{
  "model": "image captioner",
  "dataset": "small renderings of single solids in any pose",
  "train_examples": 197500,
  "image_size": 24,
  "crop_scale_min": 0.8,
  "horizontal_flip": false,
  "translate": 0.12,
  "tokenizer": "word",
  "vocab_size": 54,
  "encoder_arch": "vit",
  "encoder_norm": "rmsnorm",
  "encoder_norm_position": "pre",
  "encoder_activation": "gelu",
  "encoder_mlp_ratio": 6,
  "encoder_head_dim": 32,
  "encoder_fused_qkv": false,
  "encoder_bias": "all",
  "encoder_qk_norm": false,
  "encoder_parallel_block": false,
  "encoder_inner_norm": false,
  "encoder_drop_path": 0.1,
  "encoder_kv_group_size": 2,
  "encoder_patch_size": [4, 4],
  "encoder_conv_stem": false,
  "encoder_layers": 10,
  "encoder_width": 192,
  "encoder_positions": "learned",
  "fusion": "prefix",
  "decoder_width": 320,
  "decoder_layers": 10,
  "decoder_norm": "layernorm",
  "decoder_norm_position": "pre",
  "decoder_activation": "gelu",
  "decoder_mlp_ratio": 6,
  "decoder_head_dim": 32,
  "decoder_fused_qkv": true,
  "decoder_bias": "qkv",
  "decoder_qk_norm": false,
  "decoder_parallel_block": false,
  "decoder_inner_norm": false,
  "decoder_positions": "learned",
  "decoder_prefix_bidirectional": true,
  "decoder_connector": "linear",
  "decoder_tie_embeddings": false,
  "init": "kaiming_normal",
  "residual_init": "none",
  "optimizer": "muon",
  "muon_scale": "original",
  "learning_rate": 0.021,
  "momentum": 0.85,
  "nesterov": true,
  "orthogonalizer": "newton_schulz_5",
  "adamw_lr_other_params": 0.001,
  "max_grad_norm": 5.0,
  "max_steps": 6000,
  "batch_size": 64,
  "epochs": 1.9,
  "lr_schedule": "linear",
  "final_lr_fraction": 0,
  "warmup_steps": 600,
  "weight_decay": 0.01,
  "adamw_weight_decay_other_params": 0
}
Rows from block 5 of the image encoder of a small image captioner, named by matrix and row number. Rows with one number belong to one neuron. Each number is 128 + 32 x the weight over its row's rms, rounded and kept within 0 to 255. All counts start at 0. Numbers have three digits each.
Before each neuron's rows are labels from the 100 images, of 14976, where the neuron reaches its highest value: "responds to" is what is common among them; "lies over" is the class under the peak. Only what is clearly more common there than usual is listed. The data: small renderings of single solids in any pose.
# fc1: MLP up (encoder.blocks.5.mlp.fc1.weight, 1152x192), inputs 64-127
# fc2: MLP down (encoder.blocks.5.mlp.fc2.weight, 192x1152, transposed), outputs 64-127

responds to: metallic; light from: behind the camera; pink
lies over: solid
fc1.538:113156096102152093185137143161105081146146137178119099122129171171088072141162117148144154086135075184141135090147089121129205134121146122128052068119126149174111152065094180086112092126152113
fc2.538:135122185203135162163125154113126144139135153123126172111125074142131130215146114080144105123130110127086119134110108081082113130146141161130078168112109135140137132131107095062149165080162088

responds to: purple
lies over: solid
fc1.289:099167109113166113125137151143107160083192138164072122082118088116144160126046208126127129133134078048148186112131108130123163175112100134138137165133084155171140084134162135119072118080031135
fc2.289:119059134132134126097090084145126106122069128167133152093108168155122188163183171149120081147138177189164144191156116147155108144171143111095126162131135222154145167095071142117136164157146137

responds to: black
lies over: solid
fc1.523:136148115098149101138132103157189172154134112196056131089094104119221167153146127111092154060151099137120130096179137133119124125103119151134164141134164103112133129108154122191125061146159132
fc2.523:128036119161114149126074138098097141101133127149115025163148175137141149153096095159106083186149138119160108128112134120138118126188167083097107143136150218118125104180121127072168139116082082

responds to: white
lies over: solid
fc1.385:131116125140110189159115049084114118135169104123126083137112106150112158103117115051093156081135135150104152105135189106098126087131111119079165132114149121180155142114197050126133111113165132
fc2.385:100082119113167102081111136103156187156119112156157069202138127157124082123127121128134089137166168127106104176161104120104079096128144088140092133156121147113156113177148165071179125126166115

responds to: blue; teal
lies over: solid
fc1.520:138092151162159097144119159043149166091162132165097136160130165130094104133102125101179089133088154154109111157127151139131130095109129115094100151092157098096062094154060114142120161245115138
fc2.520:170095137123157176139158050193112122138112103140132160138138055173103144139139144164135098109173090201163113066101085149183128087094148145142155112112115133195122157134165118123120115090104160

responds to: yellow; orange
lies over: solid
fc1.292:069163088110122107181173096186070117171126103118176197154067157104165136122117133068136140139074145160042139141144172091202164088126124128125106133171141152100146086130100092167219163120120178
fc2.292:129124084173138134098091139132140174143104114133097117121190085149148176098196135084120049128159104159177162115065098111120112147108106077084169108079154133133224125109084126088120086118130139

responds to: yellow
lies over: solid
fc1.42:089131082093100151135179091105130129209130178103129125204161091106142176131090136129138100120114157109057101130150106136161183147126055127122119129105132155153117087139126127075149130123117158
fc2.42:150062087155125097112117149143124140091112095103145155059138144116150096101145106162119196089126114090174153096122129100138093116187096133121109093181165078144120107072134157162115167183071107

responds to: red
lies over: solid
fc1.417:142090142150128116127181185081180149152083153137086108109116101117152117117146108161105063144150161095151121141085155108152177167102067108115138189079131144158074160148159188114144128082124157
fc2.417:126106134051118099063136143101119144174153135149144069166154166148147134140121123026112137111117134235061118137124113180143141131142104113137078167150133121102122128119110108151077103117119157

responds to: green
lies over: solid
fc1.145:124096099158129138208101158067097109134117112085128099139102088089140126073170178119102131150084167116181136093172132154163149110133085140172141157101103148139135106171155149145182141127112147
fc2.145:120167092167144167089116141162166191134131094105134156163107105145097047113119160116129113151155123081079184168125098145118089166138183109044163154128145086118111171052153106083130098111097112

responds to: white
lies over: solid
fc1.743:129133140109165148127130139133086163159213139163089153190120118175133159139073132102103155140134097154103144097130131127129146115111187146145117105147148094099094124134221100101097076136134125
fc2.743:173125125100099153086184167116148125122106135186137136123102184120125137156144119146177064126124155124122097132102101133134113179149151055142111156111107140125138113155179067121169129100101149

responds to: purple
lies over: solid
fc1.74:133114132149096064155164085134098151117102086110092122110130114132138143112139199063150124146148141117127112152129098110124140128111078097140153178109121134102090140069118127115124143125151157
fc2.74:168188103123125171086145146168142110158176108145085166116111083089134105148154132086150115173148117166163112130126139135126119124157168108128093162167135133181177149174110095151078106133129142

responds to: red
lies over: solid
fc1.47:079115091078052108092090129130147121123081136132086144135129142110135147100191156102095088160168165093111085128154127109095159113137131179117160125178157146114155178152130098152121139167143081
fc2.47:120108172109159183195168129119083129131194159168146151087078106066139079139091194201154152099130156126099126091104148109160147128153111160155121153081108122124081137105115204124195087123074157

responds to: black
lies over: solid
fc1.400:082092192099097150148105132161100050128083100195073132086155101101121143115096104178139142074171095151109101093149082118178149126165086123130138115099107088137168121120111126101140137149139137
fc2.400:128136142067148136129115142116164114145117131059098095153094093155107097142127197126173134178083123160149179117154071120126106117120167114125086145198150135081091129124172125155173116087105043

responds to: brown
lies over: solid
fc1.17:108143144156123067221128089107109152139163120110190105141081137105110136127158154088162095117144150153110147114091198149096154137161124151166074141125110160171111145118133161198114089225175144
fc2.17:075085099160126108024085134158107148110098169175133155121151147107080105106161087153132112120150145112158168154129128235116121140160128156113143163083115161103193162145140125087134168069112193

responds to: white
lies over: solid
fc1.736:154125146148096170129079105141127112133154134133131125109113133138114134095160173119084147118157135116087154081092178118157131108156136124172112112153117065139136180156094100144065146140139165
fc2.736:059102123106175119125113107054155096188077114149179138106167066142191090162126091117199100188161134178183115158216127150129103147110101127093133159133126173104117082203132125098139088117100113

responds to: metallic; orange
lies over: solid
fc1.555:082137154097112151127086097130073075077127114144127173109129180115060125154142137148167103202138160103097167179137088100128105089128120176144116128127171094143133136156089089097136053153140107
fc2.555:112155053126167117113173110144161134090138120138120087126147145123112087145150139059150117083121113123169150136171058092106181210180135077152138087087138111108146119096094074079155141062171092

responds to: white; grey
lies over: solid
fc1.735:162064172119180153140118142141151089140143132077180080160121086136134115074144102106139103123111107108162071088165144099137184160134122126151100113069079123159090110098116154127111176147112091
fc2.735:120129106110103111143203088169085185112062121165145188145157177114127116123099080147106177162173072155128122128143143148124059126151149091110152135124140114129164094163145152128137131055126153

responds to: pink; light from: behind the camera
lies over: solid
fc1.724:084106114088174105141140108141115137142147184079111170155172159109122109136133120137166158076106129159153147076147145128149146088165077146159148150128147100119153123125130129148133152129150117
fc2.724:155140137132113155146158132140163095157114147067111125166087137059198140102107147119122136150129135130121164103099156089119185079116132080113086071094098138177133174157187138154161173158132168

responds to: black; striped
lies over: solid
fc1.138:056055119184127151134130078138128119097151151081111129125134130131120111169118124121095102120117144165125161123154164141167071102097165204126080171114139153093126141153143158078173116128143084
fc2.138:122139125057144118118149111143110123092111089084173131141153144145092156115156132145146041098142123133134198055117110155129145115064058140175121116150139138131111138129112114128055112172122196

responds to: matte; black; green
lies over: solid
fc1.553:127138118035110072154146127099072164146150129173067123132100107115101167134161146082138167150121140118131156208057104105104141130127080142145126193061125159186210135124141174078078116202089111
fc2.553:056122136135058165157114138120166096115129092116121139141170137139176075121066109155166089130121103095118161124158152094115126119127136109158158189126154102136085134169135133151076111113153197

responds to: blue; purple
lies over: solid
fc1.710:115129123129167093174114135126154154088143129126108073167119083158163168149123181107136089100191172075106140069121137153130129130111164146073115152092050204143108104144107129120118099128016134
fc2.710:174071101100196164104105087103064189104161104155146135102123160121165099129117206134097098208136132150107170176132173105096168094169093096093158166065149130157169117075144105123088152162140154

responds to: green; yellow
lies over: solid
fc1.83:162139151154056088179183136171086125086069094117097154142166123111101119167100165145115136082146119148123132152170130156186162109067128126119137154139151111125108093111089158096174124135153158
fc2.83:155149043106188138123157142100072127118178087145065119109048121192123120128132150076140159190110170152113152156158100134137144139105105102112129084141141108133165112086080175163126126112124079

responds to: yellow; light from: behind the camera; bumpy ball
lies over: solid
fc1.26:120108107194208160106155116140142092150136178177151115116112135120120142184168131115100146132110156158175109129121096138121134218150095092133131200140094109171114161093213118121131135106109140
fc2.26:077068108127085101145107108126158150165131086067134149136186149099141090068080095135116111137138131076082153161081118129085148059110096089107106078121156170115085120183113127147160163171112198

responds to: yellow
lies over: solid
fc1.136:095149084126124162093088154138103103165146074068172188134114121085139149115104179099130156115087092143104157066137130132090135132063174079090087117136098093123151165142170128114165084099111218
fc2.136:143078122136192095185163183185167137093102098174157130114099173119135152097147110117114057108186135147148128156114107151176077112115092142132140155117107125136129083145074115159122128176148163

responds to: brown; orange; blotchy
lies over: solid
fc1.284:137110131183132137174071136085101115117047142133092189112133106135115069123092101142118087136177126118094104176103156157044136081159094103108093122176138122172130110097107142076106082116124112
fc2.284:100132099101154168107106061148169189238137120140131077124101144159163118163185146128183110141154125157156148122182141171172113119126142070121115156181158151109118172158131145182120161157113131

responds to: blue; green
lies over: solid
fc1.673:143065105115139119132145068127125079164089135123074089138162147129133084156174151123140115115150112138107076156164135075108110135125124091156109138120146049148174168151093135073100133140116146
fc2.673:120145114119113191119122164088142188169115121103150155152128071126123132078151088115115094138062183172160149135122157073099137164149091156170124123145135164137091091148133107132105181143140131

responds to: brown
lies over: solid
fc1.416:124131137131143165124089105143085083100122100176099092136165120169118186076163109081110139107156108148162195133141101078090105132113118107175176150143144145140149128159057123064080168179132130
fc2.416:107155164136140093073107156109127095090154115107136074108130130119131101121134071143108158143127176186169132215170123180238103163133131160178103130093143149147088191137112089158151147147148175

responds to: red
lies over: solid
fc1.490:133125093095136103144129131198108186124135103166095073157098131108155137121160142179118147119144130166151094101157156071146141132131141117090116133125123167116126202177122132085152096105134067
fc2.490:130143119176124159127107131126148148164091141144144145160156135157133180153123096105136126120094180077113090092160144202125149056143178140142158161104126127158144123173150053081128102161146166

responds to: purple; teal
lies over: solid
fc1.367:110127157150079149073133194161115127151132078148129089133103092144127092166119114106120156070127146148109139116122161117155120139142157117119135128112119160072178130122152129105127067170104126
fc2.367:091110129112198118145134121133103169158123151119157149151110125111112109115205100128178112163076112144144154077109146167151120121148121117177152126124131099133141119143094116131117159138129115

responds to: yellow; blotchy
lies over: solid
fc1.440:104129157137108100132130167100139183142170100138139118157120154125189080211103137121161130174147176195128133168170120137159096159103158166154105144146156139081119077106104146130096150100091144
fc2.440:167166103111132118051140109118108119130158129092174135145135095144102163107135142147119141137118098140106121179176082181158142137167151142126155194110121141147110117137242119149104101161141142

responds to: green
lies over: solid
fc1.365:092121132103115106088146123191118151122117071159184185120135097124185155132132110152153113139130111123102167090142111096159166105168071142147149058116130129135145171094147106121127119121127134
fc2.365:115092108133146146125047141119126115174147180108178152048122090081082122147140149114144113100073103094133106103110172164102117117136169158147068109153144149164126088079093128139165110200138112

responds to: purple; bumpy ball
lies over: solid
fc1.270:177144123180121101112130102152130115139102176106175078165175113145131153175140146144088109107123102119084107164114162137125106063160194104120143151071078134168174193158125108126113114085090156
fc2.270:068150139118129122119109172096083118116221140115061111141077179110106171116090124138106119192140151150140183163063202130110155146150059124096128144095123207115130118126139159122097146127124145

responds to: pink; brown
lies over: solid
fc1.103:160090114145087147240162110134084105122082100181172127117183129099167096139140118106154143091183156135130165110199126108135082079185180164148096164154120174160121111142117070187103116196187152
fc2.103:123156116178059087064076178085174106135129104087063127086114093192097135134141129145080156165109123144193099154116189141121162172062169145118134068140147125145133093056128127154132129127133092

responds to: matte
lies over: solid
fc1.767:113104192076074087216185120128120158144111124118125091099115103130171170073172146139149153105134164126131121156126111090130110114107108128091141133124092122145170152176149135114165161167105041
fc2.767:100086089171142149167090112079127182137144104172094102150121143113099141067075163111143124140093100083139102114136146141119105080094118076148088069117199178113092126155078176073091097111181184

responds to: metallic; blue
lies over: solid
fc1.75:161111086149113116095125092060079136173120121179143176102153154133123180116107126110061130145141102166091158125185122154160108164091172130127140127203105160166134177116093103095189126106132216
fc2.75:111132191157128097143115190097125166105084053119178085093147111106117097103081151169119100139097116107081112169100137135129099074148119126172135156082162151122116112121144145146082133116109147

responds to: brown
lies over: solid
fc1.148:125174125156165087191146154050163140180085134132100159148126152174148148131099123102095085098059118115095182136118158118146148172159123126104148184071143167141173183074092143058144143096099102
fc2.148:108095118132088085157086104112085163151109118143197117079143157096132104183137165144158167172179129137127134106176141084143127121132125046149070105094135156150155098179169109154085146154122116

responds to: red; matte
lies over: solid
fc1.373:111158071108148172100112133064137134172118096186138131135155135103106089120078184133149169098134067116118129140096143112149124099158084117135085164112128120166092170175145122107151152165122164
fc2.373:111103182143114118160192156151120175091122129102109135126117047116113172162134099136171081157107147172194119132183171122105186125141138127115222173189123141183123156132122209098055163153107067

responds to: green
lies over: solid
fc1.397:146153103169147170119134088141145151202176114111133138186120174120199183100112131161092144110114113102086152148146134154155147067147109135143116102074123164135098131094091166138114113206119131
fc2.397:146085149138113074093094134087092104105076121122094151070174113162136099104113105115162142133115119144155164057124147078158106190148132073123159132168102144081153162140145072097152172175086123

responds to: white
lies over: solid
fc1.423:097118112082086224141132145086123143151090072143163095135145121147130158102090116170117153113104119079077122115145157186105105072141120152109151118080140128126147151139146195126086102116171125
fc2.423:146124103175158105165179035179185109126107208120165125180080127111140107150116091082154145150176143149187100146130138102116186128138102135131124116167156142095157119119115112071068152185142129

responds to: red; checkered
lies over: solid
fc1.257:156109086142135160131106234096159120131086151107090126036096107111135086113122139126145216181106147158115135107161192114061144127128129111108122083175122111124102137212118149147088088061167140
fc2.257:146140131111131148149178074170122108144142157125164134138148129144131190116136112145126076165138103122133136140110098068184106064138087109084100087110140116177094129076092088165181152140093094

responds to: purple; yellow
lies over: solid
fc1.624:134089059141103141118094154159172137165180115093127128127148126143128106128117171121196125173151097163136141122160134136076105106111120151158106107135135137141130118119103138161110156109068137
fc2.624:132126166098112117140147144091180115094101161136156135123064096137142087174168138139077146122144176141130104138103079122167157114091119122121150146087042137153118138107152100095110121155093141

responds to: pink
lies over: solid
fc1.7:092169049107102162130120126166171127157188153090106139088108088073127143165136115154135057001164102142125178124133073170185104138165138142110127129136122145106148148117167146155065045142121107
fc2.7:135075115073134100093141158119107156111129073192177115094166130155143105086166151152107160188118193162177144122110163124106080116118129113206120107110177116145104116124170114088099111157120140

responds to: purple; blue; spring
lies over: solid
fc1.53:128109146184150132152114104123157177117165104135101124134102166082167170126127167118167148053105114136120130099162099110111073116123127119125141115097113114164210172160118103112126066091105081
fc2.53:172100105214119123129112107120122121128160129091128123104175129205103189062157102127127097189167129140182132131185158158120157182172124101142091044127126141138170094133089112152134168120139155

responds to: blue; cube frame; spring
lies over: solid
fc1.126:182108185182139146126164187124162132148101167118140151139116118131112079172143111129150143088164106160059148165064125101147077127174108124078093109119106153110169153116127141070103063112092100
fc2.126:154144089057138155160175133140155138113097164115127088151083177067124176142089125106192142099158173162141135117119144149104136103171135120173154154164140123137186097207102144128173148136072171

responds to: blue
lies over: solid
fc1.411:209102135170110108086128101109122098098068103073120102150121157136122143123135143140140140130114116072065102163117135141102140174136143202114097128118085151138153088116084143109140112107135139
fc2.411:065175157115144156164169088197129154124153173176140144088150079108163162121192096118089131121142130145125133125138101099144080128117086072157162122127122093146121110156082092113169163113119161

responds to: red; orange; cube frame
lies over: solid
fc1.384:103118165114120168111095148114103148129132103123122072093128068135129109116088123140085150175118134151180097144094181118149167133150152121138122139116152093144125130113138131057184146118081106
fc2.384:186183117146173093174198088110127084129140148164152112136100103168135119096160073192161133122137187144118144083156132068073108126161113066118136125134153126124151071142127093177121095178154098

responds to: black
lies over: solid
fc1.464:094106135117172128144099058211159171086145114087137108154103117110166107121165169112152156175191173173149187120121082209182112092112129163130116151137122088172120151145145178141096095070074080
fc2.464:174110125112108091164150153116111112087143150130099188090166201137092099121113142066121065107027078106086190094146129102131086134080160104159093116113138201111083175124087101106081136152196160

responds to: yellow; orange
lies over: solid
fc1.428:138081115082150169118175115145097181121094093134126121168155127098110140106105170181104137112142130140118157092109093113123180123074103088108141178109113116098150160118150174110084173183143137
fc2.428:089112124128119133089155138149114131129147143112086145071072168099075120091132115099114153146120115197147174150139043142110123199153208161131113081149101127104129076190119100160124131133109128

responds to: blue
lies over: solid
fc1.750:130086094167145172172090149080137151158131101137151091101158102156111135128106131118074081141137177140128119139106136101140128106136090067117132126141135121078154171141134108126108135105124109
fc2.750:098152135115140144125132128124114152130121186157127105173140163111131126112170081120145113166178176117147139187202193116034153108142140142068156128163134162127115068157126114108108098144178139

responds to: pink; white
lies over: solid
fc1.371:133146105122087120121153153159063098116153039125198088136104142121163146141072103092158163159099082097147105077152135091082126127114174147133103142157149141087111131144133125160131092094176138
fc2.371:111058111109159112138167082145159059070119123080111112143197111151117211142164187158094161100201137150117116136103157163130085087084116137088098138115091131173168139125135138094144128182111095

responds to: metallic; yellow
lies over: solid
fc1.465:189109113151105174144145101110123132161111138098131050200194094118164129087123113111082108113112113123142121162107155116117138095109138122113103122159145090131124121163155163095146101087157106
fc2.465:135122126130098063109101090131179117114133118147170117106101150172124082164150160114148132169093118157094187155149087184214161096144160070157068079146113135123090114079136151099155169249148160

responds to: white
lies over: solid
fc1.127:132127138091116179090118131147084107157174139143182091088080120100134088157206093142113173136096214135132150086151160099161081063105146113134099163161122175153120093082122142170152143139098104
fc2.127:109106090107144112114099134107157141134122092116106132141150129196152085207082158177127100163151129183141142197168069192088175117168162152190130151149204110175102103154114134115114131126161117

responds to: brown; metallic
lies over: solid
fc1.607:121129091170111143141136173122069204113120146140062155098174159168107112141118111101137118104143176139117157097130133136097135142140161143168178172076155115130112147111150124166137080165156119
fc2.607:091128149119089121134143103153128132163109176136174140158143105074155166116173136138070114204138164088100133198182130164150149130178093145100153127135161195186156134116152159108149082090137163

responds to: pink
lies over: solid
fc1.745:106157118100116144114145175139213097135133148094128152067108096119144072125135123121172124095092100082126189074126134144143107097108132126132104092213076125109086131143123141133095096126150137
fc2.745:112117060121140108065100156167109104121159080148121138139156074161187152165139104077118117129164178122134090129163135088094123105142110067133121154111109109117118152123152087200042201135149138

responds to: brown
lies over: solid
fc1.89:122101112124101117135157147058135147134116132107082109136090102153081163131137171158122128147137146096077156109098200137116073102091154169171147155073114149128131115109125141143169141143101102
fc2.89:154108146147097103148118157111091131085098125138125118111112108152140075134112103163159120161117042127152140087133142102071133145115106131153120161152166127105131108205143093090170126166147141

responds to: white
lies over: solid
fc1.104:138190117122087077140149135133169143074194146124155147166120123096132127179140165135113136086062078141074122089107129163186082166108164160120100107096142094147153127118147112190098126117139041
fc2.104:095128060078175184135117127147088131189161086141106099107096169181148167105115089110113069148135140172160216163200121092133085078147094083216078086137115093120071098145092121158109118195108160

responds to: yellow; black; green
lies over: solid
fc1.211:189097113135153169122136146123102127160163119171062125129163137157071143130116098150172131155140151126156122066184134125224128155148074147129180128128130108135130124121116158155044106088156116
fc2.211:134063063133148145183170125171139152109170168149120071114087076119117131178095116100152127160116093121099016073110125147108111096121065096157139122095080117102113118094116119127156142179147150

responds to: red; checkered
lies over: solid
fc1.704:144113124126104149132027151111110066144183162108177161133149151130131114096117199183159101150148116081162158100177103079150116092180073142096137098141138126114142109160136161154152164165154143
fc2.704:125150139146172142179144147124150147096096117162060086172119136104126079131118142104109113108115163119141131126121169180155056166191149120136119142189193095151063171077034148112114091114141149

responds to: matte; purple
lies over: solid
fc1.597:101198153140086089128140191168125097136149150122213113161082174150166139087108118144206137158161154085102144093146152093129168140126157093129107197140160149099163137149165079112142169124113100
fc2.597:169129100066160140163147174123101174124121113110103140159109091151122141110127180130102087129158113130178140150127168141194126108148123113070169154173158150140098147183113069143153121116171123

responds to: metallic
lies over: solid
fc1.751:154186161118069155153103093080161089116170158131105118107154114126162125160073062055063137167134113153073129185147111165151125118106160082146135080140138179119134100122113153135107086141092116
fc2.751:102107128143123044109162165146162113109151121161099128169163181187111117126084142141115122102103102139165165157121134111099106157103118139097130068153087142084170173078127078089172121145152133